Weights of a small image captioner.
Model: encoder norm batchnorm, decoder width 128, decoder layers 12.
Training: adamw at rate 0.0021, batches of 256.
Rows from block 9 of the text decoder of a small image captioner, named by matrix and row number. Rows with one number belong to one neuron. Each number is 128 + 32 x the weight over its row's rms, rounded and kept within 0 to 255. All counts start at 0.
After each neuron's rows are labels from the 100 texts, of 14848, where the neuron reaches its largest size: "tokens" is the input token at the peak. Only what is clearly more common there than usual is listed. The data: rendered roads seen from a driver's seat, with toy cars, trees and houses. In brackets: how many of the 100, against the usual share in percent.
# gate: MLP gate (decoder.blocks.9.mlp.gate.weight, 256x128), inputs 64-127
# fc1: MLP up (decoder.blocks.9.mlp.fc1.weight, 256x128), inputs 64-127
# fc2: MLP down (decoder.blocks.9.mlp.fc2.weight, 128x256, transposed), outputs 64-127

gate.63 [ 69 115 103 134 202 117 182  98 113 168 149  22  83 128 157 140 106 175  86 118 135 175 121 142  84 150 146 103  84 141 131 144  65 114 136 110 109 144 157 141 153  63 101 151 153 108 125 123 122 109 139  34 131  98  69 167 127 123 153 120  99 112 130 154]
fc1.63 [134 191 144 125 142 189 173 140 152 173 154 117 128 115 178 144 158 117 107 129 132 118 170 104 100 140 113 116 112 149 107  72 111  89 121 165  86  97 165 138 173 118  96 115 176 133 100 143 129 123 100  76  84 126 133 154 158 155 130 154  96 127  85 125]
fc2.63 [141 169 146 117  91 166 127 137 118 147 115 124 137 105 148  97 196  99 141  60 163 123 109 102  55 156 118 138 145 122 160 111 167 135 102 151  92 128 141 105 150 110  59 176 107 135  75 130  98  67 145 189  91 156  99 151  73 170 126 102  83 181 119 103]
tokens: "yellow" (86 vs 1.8); "teal" (10 vs 1.1)

gate.225 [101 116 106  96  97 109 127 115 142 198 162 105 149 135 113  99 163 113 127 135  96 108  95  77  68  90 129 148 154 127 155 128 156 127 118 124 125 177 143 110 162 170 133 132 114 139 155  69  88 180 142 136 161 118 153 120 156 107 131  96 137 156 118  79]
fc1.225 [156 118 125 155  98 111 144 124  93 150 112 105 140 151 148 166 115 165 206 134 141 134 134 173 147 134 103 116  66 187  75 108 138 164 167 166 100  71 134 125  61 134 137 149 130 124 107 158 143  45 118 101 116 188 114 186 145 222 107 152 123 113  86  63]
fc2.225 [129 106 155 150 136 129 114 146 133 110 143 145 103 120 115 156  87  99  72 148 118 158 173  97 179 174 145 118 105  81 130 123  84  74 105 100 149 147 157 108 114 165 100  92 160 117 223 135 141 168 102  87 142  70 115  88 141 103 184 134 118 129 180 255]
tokens: "car" (33 vs 3.3); "lamp" (18 vs 1.7); "house" (17 vs 1.9); "truck" (17 vs 3.3)

gate.218 [119 118 148 153 188 127  94 128 122 131 169  89 142 176 187 126 113 122 182 105 165  79 170 164 108 139 111 142 100 197 154 160 110 171 148 170 138 148 156 124  65 130  97  97 101  96 124 157 101  96 167  81  81 162 105 167 112 102 119 132 155 141 129  77]
fc1.218 [124 136 121 131  84  78 127 130 144 131 193 144 150 110 148 136 169 134  98 129 152  62 159  76  87 171 159 113 157 153 118 121 126 194 101 190  99 205 160 114 101 182 142 150 114 153  95 107 126 153 126 181 141 133 165 105  83 134 116  67 138 115  72 114]
fc2.218 [134  73 114 107 131 120 176 108 102  87 123  63 129 113  94 113 147 111 137  93  84 109  93 175 105 112  96  92 141  79 104 100 102  66 162 169  99 116  83 145 188 101 130 146 152  72 181 143 145 145 169 144  92 132  67 152 138 159 153 124 169  85 193 138]
tokens: "truck" (22 vs 3.3); "," (20 vs 7); "pine" (18 vs 1.7); "and" (14 vs 4.8)

gate.95 [117  85  74  87  91 109 171 127  95 126 105 109 123 133 117 109 116 165 143  68 100 124 126 147 125 121 172 165 111  87 130 170 108 122 168 118 119  61  51 146 126 144 122  82 115 160  77 125  98 136 131 110 178 127 190 188 137 164 124  98 127 105 136 138]
fc1.95 [121  83  96 174 120 191 164 129 127 126 114 143 155 131 139 144 134 115  63 130 132 163 159 122 132 154 161 125  90 116 120 105 146 118  98  88 143 178  96 133 174 160  97 115  93 167 152 157 110 112 176  94 114 128 101 154  91 155  87 118 120 131 110 133]
fc2.95 [137 159 124 159  66 138 125  77 148 111 157 174 139 123 144 115 130 143 163 122  70 175  75  76 160  86  83 178 111 132 133  84 133  55 148 104 150  77  98  83 127 109 147  80 199 189 100  43 136 145 121 151 154 134 163 143 171 139 164 196 126 122  88 142]
tokens: "," (51 vs 7); "with" (19 vs 5.1)

gate.191 [150 132 143 117 116 128 183 112 142 150 150  62 116 142 159 135 117 108  88  48 100 155 171 130 129 130 115 112 108 138 125 105  56  99 106 174  50 145  89  96 159 116 133  67 144 132 138 137 124 143  77 126 111 125 110 136 143 122 113 157  70 169  89 168]
fc1.191 [172  80 112 125  77 140 123 144 137 133 145  89 120  98 139 126 144 178 174 145  97 161 129 121 165 159 135 192 107 126 110 138 146 119 129 143 144  67 145 115  69 184  80 104 130 171  81 112 105 166 127 112 124 135 138 145 177 135 109 156  84 154 128 106]
fc2.191 [140 139  67 122 106 154 175 143 130 160  99 124 103 103 152  87 107 134 135 164 119 116 101 119  88 145 164 127 184 185 112 158 135 196 100 162 125 139 115 219 143 131 139 155 123 156  79 135 112 131  89 133 123 194 120 116 134 133  98  81 152 127  84 103]
tokens: "car" (40 vs 3.3); "truck" (24 vs 3.3); "barrel" (14 vs 1.7)

gate.103 [198  63 147  77 149 151 112 126 163 145 133 141 148 107 127 120 116  52 112 101 136 116 156 114 137 127 103 133 116  79 136 126 161 132 122 165  92 130  65 101 162 158 120 104  93 149 153 155 116 123 136 144  69 117   1 193 159 198 138 115 134 177  97  98]
fc1.103 [109 140 113 139 125  71 130  72 114 124 197 108 172  84 165 135 157 179 182 137 106 118  76 144 115 123 133  88  53 179  99  85 114 114 121 154 110 111 142 143 191 113 142 103 114  82  99 128 176 115 157  94 103 167 159 130  97 147 123 112 193  71  85 109]
fc2.103 [165 166 162 174  29 112 126 101 163  97 158 139 146 118 199 156 135 102 135 124 110 139 132 123 139 147 111 137 115 118  86  53  77 108 115 224 121 205 126 149 160 106 179 114 186 112 148 133 194 138 172 123 100 154 114 110 100 172 126 148 156  77 121 128]
tokens: "a" (75 vs 20.2); "and" (24 vs 4.8)

gate.97 [111 184 203 100 119 123 126 174 106 177 120  90 129 168 111 122 177 186 111 126 105 122 135  93 139 132 100 132 151 149 148 160 141 154 165 117 116 115 206  68 109 117  82 102  71 142 116 113 119 130 134 126 157  88 169 137  94  75 103 149 115 126 154  94]
fc1.97 [121 174 135 138  95  82 131 110 141 149 130 104 123 144 166 115 170 194 170 151  88  98 115 128  98 113 103 112  87 176 104 112  89 131 116 192  78 112 131 134 153  99 159  88 124 135 143 121 159 154 122 133 157 151 196 121 113 176 100 118 156  77  97 125]
fc2.97 [162 159 161 189 119 141 164  86 113 108 119 123 134 170 126 146 127 204 159 121  94 154  98 141 103  76 126 109 129 151 105 108  98 165 149 148 121 178 139 134 108  41 145 111 130 103 114 162 136 142 143 149 211  97 150 107  93 110 121 164 122  41 140 135]
tokens: "and" (70 vs 4.8); "," (26 vs 7)

gate.36 [171 139 110  86 172 118 149 156 138 101  98 185 101 115  89  67 129 120  99 145  82 100 126 150 134  59 202 181 148 132 159 139 150 114 138 142 135  71  81 110 137 127 138  98 204  93 132 121 133 161 124 150 161  91  87 147 157 154 133 177  81 152 106 137]
fc1.36 [ 60  96 128 171  95  77  94 106 125  87 184  89 146 118 123  86 134 145 116 105  82 134 167 184 108 181 172 127 128 110 124  63  92 132 137 141 199 145 195  65 118 146 125 112 142 120 131 116 135 113 105 112 179  97 129 140  92 104  92 148 108 154 123 150]
fc2.36 [145 149 112 125 109 123 139 138  88 125 155 120 137 176 168 160 116 117 157 104 140  91 146 129 137 114  95 186 110 197 139 209 130 167 129 134 122 131 126 135 117 134 133 178 108 113  76 136 129 104 161 131 147 138 152 185 145 135 130 132  94 162  84  26]
tokens: "a" (100 vs 20.2)

gate.28 [136 131 105 132  99 122 152 117 151 124 119 102 108 177 104 131 162 110  68  76  80 155 182  56  84 107 212 110  59 148 158 124  89 113 117 113  73 152  98  89 107 152 115  86 131 116 122 128 140 145 123 138 141 128 157 100 158  55 106  99 149 171 129 150]
fc1.28 [ 93  85 130 164  83 163 122  85 105  97 146  81 134 128 158 126 162 164 162 120  72 176 130 153 110 136  86  85  89 112 101 131 107 118 165 146 124 148  75 121 113 160 100 118 145 181  90 112 111 171 145 148 152 143  86 148 123 141 114 170 104 109 156 141]
fc2.28 [141 141 128 138 129 130 214 128 117 138 145 113 109 165 143 101 132  91  91 158  94 150 113 149 146 101 132 161 152 128 139 123 115 160 129 147 149 152 149 108 156  90 147 191 148 125  89 123 134 145 128 102 121  70 152  76 136  75 113 138 156 145  99  79]
tokens: "truck" (27 vs 3.3); "<end>" (24 vs 5.1); "car" (16 vs 3.3); "," (14 vs 7)

gate.76 [135 112 150 119 150 232 141 108 128 120 170 141 149 106 159  69 145  71 159 124 173 119 146 153 114 140 101 149 153 162 117 107  90  90 117 127 155  79 171 208 158 103 105 136 189 116  84 123 129 137 155 162 102 101 116 138 106 160 148 130 147 103 147 136]
fc1.76 [138  98 152  92 123 142  93 129  82 146 161  92 214 126 161  76 144 185 121 124 165  98  92 112  87 101 117 117  93 139 122 133 119 122 124 115 120 123 113 169 123 123 120  84 102 113 145 136 129  62 209 155  81 184 103 127  78 188 122  57 163 108 145 109]
fc2.76 [140 121  99 105 138 112 104 115 159  99  73 135 111 168  78 172  58 119 163  85 133  77 102 134 123 119 146 169 170 133 125 177 217 156  97  95 151  97  53 152  87 122 193 130 127 157 141 117 131 135 133 173 152 144 133 113 144  90 108  96 127 154 176 128]
tokens: "a" (99 vs 20.2)

gate.48 [ 75 151 150 186  69 123 152 129 107 137 192  86  91 129 194 137 140 139 149  88 141 142 119 116 150 137 102 154  70 112 153 102  50  99 117 119 131 170 202 103 141 106 137 115 106  61  85 142 153 136 131  76 185 106 119 130 143 131 177 154 126 110 116 151]
fc1.48 [124 132 173  58 190 133 122 116 154 137 110 155 181  99  73  87 168 122  80 158  83 160 138 116 133  75 125 151 138 105 146 175 132 133 115 149 124 160  99 120 166  96  95 136 164 141 167 160 112 150 199 152  56 128 117 111 143  83 120  73 196 113 158 116]
fc2.48 [144 155 135 139 100 112 157 107  64 114  94 115 103 132 175 208 152 117 136 160 146 121 133 138 198 104 127 120 139 223 110 158  66 136 163  96 138 156 150 129 168 165  60 111 154 116 164 176  89 108  91  85 105 169  84 199 152 175 135 140  94 115 139 106]
tokens: "," (50 vs 7); "and" (31 vs 4.8)

gate.179 [104  51 117 114 175 173 169 156 147 194  92 135 101 116 117  58  75 121 105 118 141 168 192 148 160 140 162 140 138  92 106 197 117 135 120 105 122 158 127 149 138 155 143 134 114 149 153 197  60 110  99 121 185 112  85 154 115 127  99  97 111 205 148 112]
fc1.179 [108 153 180  77  52 199 162 131 101 121  91 131  94 138 112 155 111  65 101  54 159  87 192 129 134 138 108 114 138 164 127 171 128 191 132 158 133 156  81 188 106 170 122 148 182 146 113 144 120 117 129 156  91 130  91 120 119 165 119 140  97 149 113  95]
fc2.179 [122  70 168 136 137  95 101 131 131 117 144 110 118  85 122 125 117 139  96  98 109 126 105  98 102 167 170 137 178 100 146 123 145  63 102 133 102 114 111 100 160 125  99 111 202 139 197 146  81 179 102 161 169 110 122  98 122 144  90  74 161 136 182 235]
tokens: "and" (86 vs 4.8); "," (14 vs 7)

gate.23 [127 146 171 182 112 157 133  75  96 168 188  97  85 108 152 122 115 231 147 168  94 203  46 116 118 107 124 118 120 163 106 120 115 106 175 125 141 143 182 111  87 120 101 124 110 141 118 171 131 133 148  80 128 128  94 145 117 129 116 198  97 127 104  72]
fc1.23 [145 115 131 113 115 119 125 149 135  79 158 164 180 163 128 132 131 110 109  86 135  99 163 127 107  55 122 153 121  65 172 112 107 107 101 141  97 148  85 162 160  95 147 129 102  97 112 103 139 123 157 145  92 109 144  66 123  53 173 110 187 148 151 166]
fc2.23 [105 162 122  96 122 110 222 117 102 107 211  84 138 132 160 157 136 160  77 186 140 142  56 119 146 174  56 130 134 139 129 138 162  97 131 174 157 183 141  96 149 153 119 159 151  90 147 155 155 128 172 128 129  91  72 143 130  71 151 175 135 108 135 105]
tokens: "truck" (36 vs 3.3); "barrel" (19 vs 1.7); "tree" (16 vs 1.7); "pine" (10 vs 1.7)

gate.144 [180 109 117 102  90 121 193 155 145 115  80  94 101  90 136 171 171  86 123 105  95  96 147 102  91 125 211 103 119 105 138 110 150 117 116 139  82 133  62  78 160 176  81 119 116 167  83 141 123 206 107 110 168 105 105 131 141 136 100 149 103 141  99 128]
fc1.144 [ 74 142 111 128 190 180 137 148  79 162 142 163  87 114 105  77  82 100 131  92 159 103 141 153  88 114 133 159 177 135 142 177  81 168 145 116 142 118 166 180 117  65 195 156 124 124 144 107 114 119 136 128 141 103 156 120  79 142 113  70 139 117 131 114]
fc2.144 [147 101 130  89  98 163  84 155 153 166 146 123  99  58  94 150 115 166 121 118 164 122 123 108 104 129 128 110 121 102 110 106 167  65  91 127  69  94  85 140 134 127 147 105  95 152 140 105 133 111 150 172 102  86 124 133 115 144 145 107 133  86 159 189]
tokens: "a" (87 vs 20.2)

gate.185 [154 109 152 133 114 142 142 108 177 101 125 116 127  82  98 117 144  63 116 149 148 129  85 116 131 164 168 156 112 157 140 124 141 129  66 189 139 153 144  31 128 171  96 130 156 133 125 145 116 169 188 149 173  42  90 184 116 106 124 150 148 191 105 116]
fc1.185 [148 169 172 138 153 135  87 135 131 117 158 172 105 123 121 100  66 143 116 122 148 107 111 146 173 103  84 122 150 106 146  81 109 119 169 124 167 114 188 151 100  80 168 106 143  88 111  97 181 114 136  93  77 116 104  88 120 120 196 149 107 105 153 143]
fc2.185 [116  29 160 106  96 108 103 152 175 138 160 177 122 130 104 131 133 155 130 148  74 149 147 112 140  87 109 116 127 107 155 129 103 106 158  81 121 149 153 159 138 159 151  84 125 163 180 110 178 138 117 166 105 127 124  77 173 104 144 119 152 120 161 133]
tokens: "teal" (24 vs 1.1); "white" (23 vs 1.2); "orange" (15 vs 1.8); "green" (13 vs 3.1)

gate.128 [167  62 138 109  82  93 131 170 140 146 170 108 121 109 122 126 150 181  94 107 105  91 169  63  89 162 170 121  75 142  71 133 154 116  79 132 101 169  81 141 122 145 153 159 145 124 137 144 101 119 160  85 127 101 139 106 122 168  84 101 144 115 130 123]
fc1.128 [104 156 172  80 138 150 156 144  60 178 115  95 136  98 187 187  91 130 141 173 129 150 109 146 180 147  87 190 199 164 145 186 129 132 157 116 137 119 154 166 109 144  73 149 123 139 133 136  80 107 110  60 114 138 131 147  79 152 122 104  98 149 103  96]
fc2.128 [126 123 106 172  80 116 106 115 193  85 103 151 115 125 111 126 171 162 159  87 113 120 128 117 120 124 101 122 127  79 148  84 127  65 129 124 110 113 124 102 126 103 176  63 115 102 165 108 170 141 109 185 157 149 206  81 139 133 135 162 149  71 159 208]
tokens: "," (52 vs 7); "with" (33 vs 5.1); "green" (9 vs 3.1)

gate.115 [134  67  75 170  90 178 138 127 104 129 101 161 170  68 104  60 105 163 143 136 125 175  93  75 139 170 149 125  92  77  58  98 161  96  85  94 169 198  94 134 150 121 111 116  64 126 103 124 156 149 142  89 158 124 137 168 132 145 102 153 152 142 156 177]
fc1.115 [154 116 146 163 134 110 165 119  82 120  75 166 158 103 165 163 132 167 165 151 144 202  84 133 194 137 112 148 127 135 121 123  97 137  98 100 147 153  91 102 123 157 102  77  64 136 129 124 128 109 115 184 165 125  96 197 125 179  73 110 133  97 120  98]
fc2.115 [124  95 151 123 126 106 111 143 205 109 124 178  92 169  85 105 154  71 129  51 132  88 206 113 156 146 118 125 120  84 160 128 130  98 130 162  72 103 143  85 127 124 129 110 111 137 138 116 135 152  88 169 102  56 149  91 166 100 163 173 130 136 194 159]
tokens: "a" (63 vs 20.2); "pine" (9 vs 1.7)

gate.137 [ 90  84 153 123 129 100  85  86 170 139 139 122 167 110  86  40 114 130 119  65 161 126 132 129 154 110  94 106 100 123 139 150 124 121  94 150 180 180 154  51 127 136 124 149  71 146 107  94 115 135 185 133 126 119 122 140 115  83 117 148 137 190 163 120]
fc1.137 [141 173 174 105 101 100  72 118 168 129  92 162 133 144 164 101 126 111 196 113 141 155 145 118 185 157  60 140 151 133 112 149 125 109 190 124 151 125 156 103  73 168 145 117 110 180 125 118 138 107  92  87 101 183 150  97 151 165 173 136 157 175 138 150]
fc2.137 [ 34  90  96 197  70 146  96  81 109 153 111 130  98 114 146 128 102 149 161  85  87 153 143 145 104 131 107  83 109 165 119 114 120 100  96  75 113 164  98 157 155  46 155 118 160 139 117  84 188 136 130 136 170 148 182 115  99 140 121 164  93 138 151 146]
tokens: "truck" (22 vs 3.3); "lamp" (19 vs 1.7); "pine" (16 vs 1.7); "dog" (11 vs 1.6)

gate.19 [ 83 109 171 116 134 126 118  97 125 141 183  64 107  82 111 147 131 143 162 142 114 122  52 120 111 125 114 186 120 166 168 162 143 104 138 138 100  71 109 116  89 106  90  90  96 160 134 119  94 118 163 172 171 118  79 186 112 127 136 125  95 132 104  90]
fc1.19 [112  94 150 105 116 153  99  92 151 143 102 126 134 116 110  90  42 137 135  71 138 112 101 132 141  99  86 134 110 132 108 155 136 112  86 144 112 110  83 154 128 112 171 119 113 123 119 130 154  99 150 188 123 139 132 157 171 143 138 126 150 182 144 116]
fc2.19 [116  83 144 133 148 122 119 180 116 128 127 116 143 141 164 128 126 139 109 184 132 128 146 144 133 150 120  94 146 152 120 114 104 142 138 149 140 178 244 100 112 217  96 161 106  88 132 145 154 181 140  51 101  84  75 147 136 118  96 133 163 124 146 107]
tokens: "and" (80 vs 4.8)

gate.134 [201 131  77 156 102 145 115 114 136 102 145 127 117 147  71 132 162 150 177  78  93 159  95 108  76 121 172 107  92  83  39  97 162 111 143 123  83 104  81 165 143 130 152 170 158 144  88 109 135 137 114  79 144 142 146 117 152 104  96 125 171  45 120 145]
fc1.134 [173 142 173 135 115  84 118 119 154 141 113 116 161 112 118 125 148 159 112  61 130  93 169 105 116 163 172  89  66 139 113 143 172 139  99 148 119 121 131 129 135 191  91 149 236 146  96  99 154 159 165 122 101 133 109  97 146 139  71 102 134 152 144  95]
fc2.134 [172 162  96 150 125 165 121  62 133  86 151 163 123 107 127 175 120  46 151 148 138  87  87 135 178 157 143 146 119 144 102 106 144 160  91 137 156 109  87 140 139 139 136 144  97 141 144 148 140  73 151 139  93 166  68 176  81 178 142 116  99 165  71  97]
tokens: "and" (78 vs 4.8); "," (18 vs 7)

gate.143 [145 158 164 147  59  78 109 147 179 125 169 125 107 170 112 147 146 110 108  90 145  80 140  98 128 121 110 100 131  56  76  95 114 119 184 126 168 131 114 140 170 138 145 172 149 171 111 114 146 164 113 127 147 143  69 100 149 172 160 109 122  55 145 130]
fc1.143 [ 98 132 151 125  97 143  69 136 142 174 154  90  86 113  89  68 109  89 174  71 108 212  85 115 102 152  85  90  95  92 152 125 156  61 173 170 107  70 153 121 135 102  97 126 182 118 150  84  60 108  85 151 151 133 145 142 160 170 134 142 161 146 119 150]
fc2.143 [ 96  73 120  88 184  90 127 161 107 114 128 115 117  54  69 158 117 123 109 132  97 112 143 159 134 141  94 118 160  96 143 173 136 106  85 133 121  83 128 100 169 124  81  95 148 132 204 106 150 161 156 141 149  56 119 106 153 111 129 136  75 141 178 242]
tokens: "a" (97 vs 20.2)

gate.111 [130 165 121 146 104 149 106 151 143 131 133 138 149 158 167  70 226 110 138 124 122 157 129 131  69 119 141 146 105  74 139  76 105  86 131 151  59 129 120 168 123  99 175  78 149  73 115 100 157 121 163 143 134  97 102 134 115 175 162 141 148  66 119 118]
fc1.111 [ 73 157 103 132 129  94 111 126 158 103 151 127  78 158  98 133 178 125 141 104  92 117 132 123  34 137 182 119 163  57 161 127 146 145 131 166  78 121  91 119 134  97 177 143 137 131  68 140 135 149 104 178 152  85  81 112 144  68 147 156 131 121 111 148]
fc2.111 [125 145 162 144  94 143 148 167 134 154 140  91 118 126 198 137 190 146 153 147 110 188 111 110 122 134  91 112 144 165 103 124  48  88 185 160  88 127 201 134 134 130 107  91  94 117 122 142 111 140  88  56 125 148 181 125 126 144 109 149 167  69  99 112]
tokens: "and" (59 vs 4.8); "," (41 vs 7)

gate.16 [ 86  93 151 171 126  77 122 169 133 142 134  71 126 147 111 156 117 120 119  93 124 171 141 129 106 120 100  88  92 207 152 123  99 102 152 131 131  80 168  64  17 178 120 105  88 137 145 139 114  86 139 178  82 151  85 121 147 109  85 128 129 140 147  71]
fc1.16 [106  98  94 147  85 102  95 146 109 101  95 148 125 124 126 147 179 186 208 202 102 148  99  80 126 176 136 141 134 112 119 145 209 137 151 112 164 104 152 181 117 151  78 146 143 179  49 105  85 154 102  88 132 155  73 159 139 126 116 123 163 102 111 112]
fc2.16 [ 98 150 201 132 130 156 127  98 136 131 118 116  99 125 176 172 120 129 117  85 162 128 217 108 126 131 159 115 140 183 143 132  40 100  98 107  84 146 159  90  72 114 106  54  86  88 186 121 130  90 122 109 136 104 172 123  82 120 122 167  69 124 153 120]
tokens: "car" (32 vs 3.3); "truck" (23 vs 3.3); "barrel" (22 vs 1.7); "dog" (15 vs 1.6)

gate.52 [110 116 113 153  95 147 101 171 104 124 105 140  80 104 121 126 115 162 156 106 149 177 111  47 125 168 104  88 153 177 109 129 242 102 130 108 107 143 118 128  95 163 116 153 105 131 145 118  71 120  90 110 123 177  96 144 129 116  79 189 140  84 130 155]
fc1.52 [127 116 118 125  48  83 130  72 161 138 142 113 121 165 121 185 111 154 157  79  98  89 139 147  94 104 172 167 124 138 139 155 124 186 105 157 103 160 118 120 114 129 147 142 115 139 137 128 166 119 137 130 169 147 127 145 121 144  84  85  88 178  73  85]
fc2.52 [108  80 160  79 201 158 149 162  78 131 150 114 206 116 173  71 115 142  84 157 166  96 147 142 117 145  88 120 139 134 103 122 120  97 108 144  99 101 127 163 140 118 148 108  97 116 160  91 131  91 170 117  85 125 123 137  81 128 135  86 194 106 170 135]
tokens: "car" (26 vs 3.3); "barrel" (23 vs 1.7); "dog" (15 vs 1.6); "truck" (11 vs 3.3)

gate.133 [165 132 159 157 120 193 133 134 139 180 122 138  48 126 135 145 127 118 128 121 129 179 119 130 101 128 176 157 175 170 149 108  96 101 115  96  31 146 114 149  90  80 121 125  98 105 155 130  96  94 110  88 100 129 100 144  96 126  80  99 105 124 123  78]
fc1.133 [127 112  78 181 133 144 176 134  53 122 108 118 161 117 157 128 142  74 131 132 165  97  93 128 124 157 141 163 132 119  91 166 197 172  61 124 128 139  93 132 154 104 130 200 118 153 149 167  84 131 151  85 154 159 143 143 124 144 120  84 121  66 123 140]
fc2.133 [152 137 113 154  82 190 157 138 131 200  74  95  67  94 122 127 121 132 144 121 149 186 120 112 121 177 151 117 136 129 110 104 103  87  67 121  35 151 141 127 136  93  91 145 121 102 116 136 129  84 112 122 144 101 159 171  75 145  65 149 136 117 104 137]
tokens: "yellow" (21 vs 1.8); "black" (18 vs 1.1); "teal" (15 vs 1.1); "red" (13 vs 1.1)

gate.205 [117 201 195 118 152 114 166  48 146 122 124 138  46 101 118 158  91  99  87 140  92 127 116 143 149 129 131 109 149 106 135  67 115 134 149 198 105 168 122  90 156 113 148  76 176 116 175 144 133 171 106 162 121 112 127  92 126 174 166 117 124 108 141 142]
fc1.205 [159 104 141 134 119  90 184  97 140  86 144 144 130 146  56 118 126 109  77 106  57 110 133 158 141 106 184 133 139 131 116 111 122 135 113 165 114 163  77 104  72 117 142 139 117 152 122 149 125 137 168 232 132  71 127 119  88  39 107 141 128 182  79  95]
fc2.205 [ 78 137 205 134  69 161 128 116 156 125 120 113  73 129 126 138 136  79 173  47 114 120 144 105 116 148 121 119 127 166 166 146 144  86 137 146 115 136 175  86  97 129 124  72  97 132 112 122 114 170 131 130 186  93 143 149 124 132 150 172  97 151 150 132]
tokens: "car" (24 vs 3.3); "barrel" (21 vs 1.7); "pine" (20 vs 1.7); "truck" (15 vs 3.3)

gate.135 [153 103 104  92 136 147 179 138 106 150 103 158 119 135 116  88 114 128  84  88 108 107 145 123 106  53 160 130 153 127 167 115 110 137 117 113 114  90 104 123 154  95 171  81 160 120  70 165 127 137 171 192 129  61 118 117 133  95 134 114 109 118 118 105]
fc1.135 [105 152 135 110 142 106 178 108 149 106 115 124  87 150 142 116  87 102 103  96 145  77 180 188 183 148 154 141 111 190 152 128  79 119  85 168  97 148 121  44 150 121 134  74 100 150 153 162 164 152 107 113 114 153 155 140 120  38 124 134 137 187 132 160]
fc2.135 [103 143  70 152 115 136 100 142 145  84 107 211 168  91 160 105 153 127 138  95 151 111 158 114 136 131 182 125 120  46 140 147 138 129 119 116 101 110 109 140 166 102 134  76  96 119 168 106 176 118 136 185 157 184 171 131 113 169 139 164 105 112 148 219]
tokens: "car" (36 vs 3.3); "truck" (24 vs 3.3); "pine" (18 vs 1.7)

gate.39 [184 107 120 184  88 150 127 140 126  81 122 145  77 104  58  86 164 104  97  94 149 127 134  96  86 182 163 108 118  68  83 100 146 103  84 180 126 151 137  33 111 158  68 132 146 118 140 143 120 154 121 117 139  84 125 157 142 101 124 215 116 125 128 187]
fc1.39 [ 83 108 149 150  75 128 163 123 158 143  78 147 114 174 116 141 176 113 155  93 144 148 125  46 113 154 106 151 137 105 132 145 182 123  60 123 120 173 127  90 100 116 121 174  91 133 100 157 111 124  99 148 159 132 169 149 162  95  63 121 132 142 166 124]
fc2.39 [163 174 137  60 185 144  74 121 112 131 142 122 145  82 104 136 101 158  88 175 170 109 127 146 166 149 191 149 113 117 136 113  92 130 112 138 149  79 150 105  93 116  96  59 181 104 149  72 114  71 122 134 100  55  94 173  93 104 137 139  91 183  86 149]
tokens: "a" (48 vs 20.2); "red" (25 vs 1.1); "purple" (8 vs 1.1)

gate.251 [160  90 168 120  71  84 122  88 206 115 186 124 106  92  96 124 105 147 142  91 116 121  78 117  99 158 157 107 159  67 101  95 103  84 131  70 124 103  91 166 160 101 156 106 159 149 115 151 147 162 119 144 153 121  61 118 136 163 143 145 129  96 136 153]
fc1.251 [ 93 113 169 181 125 152 127  98 119 131 143  90 152 160 138 105 101 119 121  87 137 103  89 147  52 133 104  56 168 108  87  60 130  98 184  94 157 126 122 140 195 113 146 159 153  85 176 179 163 171 115 112 149 152 169 121 133 210 125 148 127 102 113 118]
fc2.251 [152 132 144 156 175 126 107 124 143  81 170 198 100  88 129  93 150 135 137 138 152 164 135 117 132 152 123 151 122  32 129 108 117  73 121 143 154 105 157  89 143 110 148  80 116  81 185 137 134 151  99 113 164  64 133 101 153 138 159 141 131 100 163 255]
tokens: "and" (41 vs 4.8)

gate.106 [127 111  92 118  83 123 152 111 217 139 132 113  97 144  89  95 129 149 133  48 110  87 163  95  69 130 124  97 125  66 182 124 141  95 111 135  97 130 136 119 144 150 150 124 163 168 112  80 118 188 145 129 124 121 144  76 133  73  97 139 152 132 144 136]
fc1.106 [104 196 123  84 117  97 145 113 178 162 163 125 123 152 138 169  94 150 136 138 120  87 142  93 147 108  60 147 200 149 170 103 103 154 132 170 129 124 189 115  66 195 185 132 109 141 112 130 124 110 141 116 101 144 109  78 116  87 114 127 113 153 116  99]
fc2.106 [123  51 164 148 117 138 125  94 152 131 153 186 177 178 138  55 167 154 154  91 131 199 175 125 115  86  89 158  92 176 121 131  90 178  79 155 135 157 184 132  69  90 133 130  86  95  73 135 148  76 161 121  79 135 147 117 134 141 104 129 150 131 193 101]
tokens: "yellow" (33 vs 1.8); "green" (15 vs 3.1); "orange" (9 vs 1.8)

gate.208 [105 162 195  67 131 147 124 131  94 126 166 131 139  62 153 127 148 117 124 204  95 149  64 128 112 137 119 169 166 149 166 158 105 124 123 148 144 142 149 142 170  71  72  94 144 105 140  93 157 101 166 145 111  84  69 174  76 114 175  99 108 204  75 113]
fc1.208 [ 87 164 123  98 189 134 148 135 131 152 134  94 110 103 112 138 114 122 113 166  91 124  63 111 100 125 153 166 110 119 166 126  92  94 136 122 146  81 170  80 178  77 128  64 132  83 158  73 145 179 141 113 170  69 129 202 128  93 186 157 115 174  91 146]
fc2.208 [123  70 144 139 103 133 146 128 127 137 121 113 114 138 137  92 157 184 133  68 128 128 149 104 102 124 106  73 153 132 118 133 144 136 146 158 100 202 145 125 106 159  80 199  84 143  75 195  59 130  83 108 129 161 118 124 132 127  60 112 164  99 158 109]
tokens: "car" (45 vs 3.3); "," (23 vs 7); "truck" (13 vs 3.3)

gate.248 [186 132 150 155 118 105  94 120 129 127 147 145 125 158 124 126 162 131 149  82 167 154  84  54  65  93 169 167 130  85  94  98 130 111 122 105 110 167 117 104 101 139 149 147 125  62  95 175 123 142  95  92 156 119 123 107 179 117 130 106 140 104 120 125]
fc1.248 [152 116 113 132 131  90  72 171 108 113 159 137 150 116 157 118  95 139 149  93 211  92  90 114  96 130 168 184 170 127 113 131 116 115 125  90 128  82 134 164 126 167 156 100  50 107 151 101 153 122  80 105 175 161 177 107 128 169 128  51 159 141 113 141]
fc2.248 [ 70  86 159 116 149  92 150 171 127 109 141 135 131  91  99 133 126 178 134 153 127 142  92 175 100  88  80 112 192 102 148 122 153 158 141  99  99 117 121 166 164  74 149 132  73 145 158 145 143 130 120 166 162  92 163  93 126 108 118 101 122 109 153 176]
tokens: "and" (54 vs 4.8); "," (41 vs 7)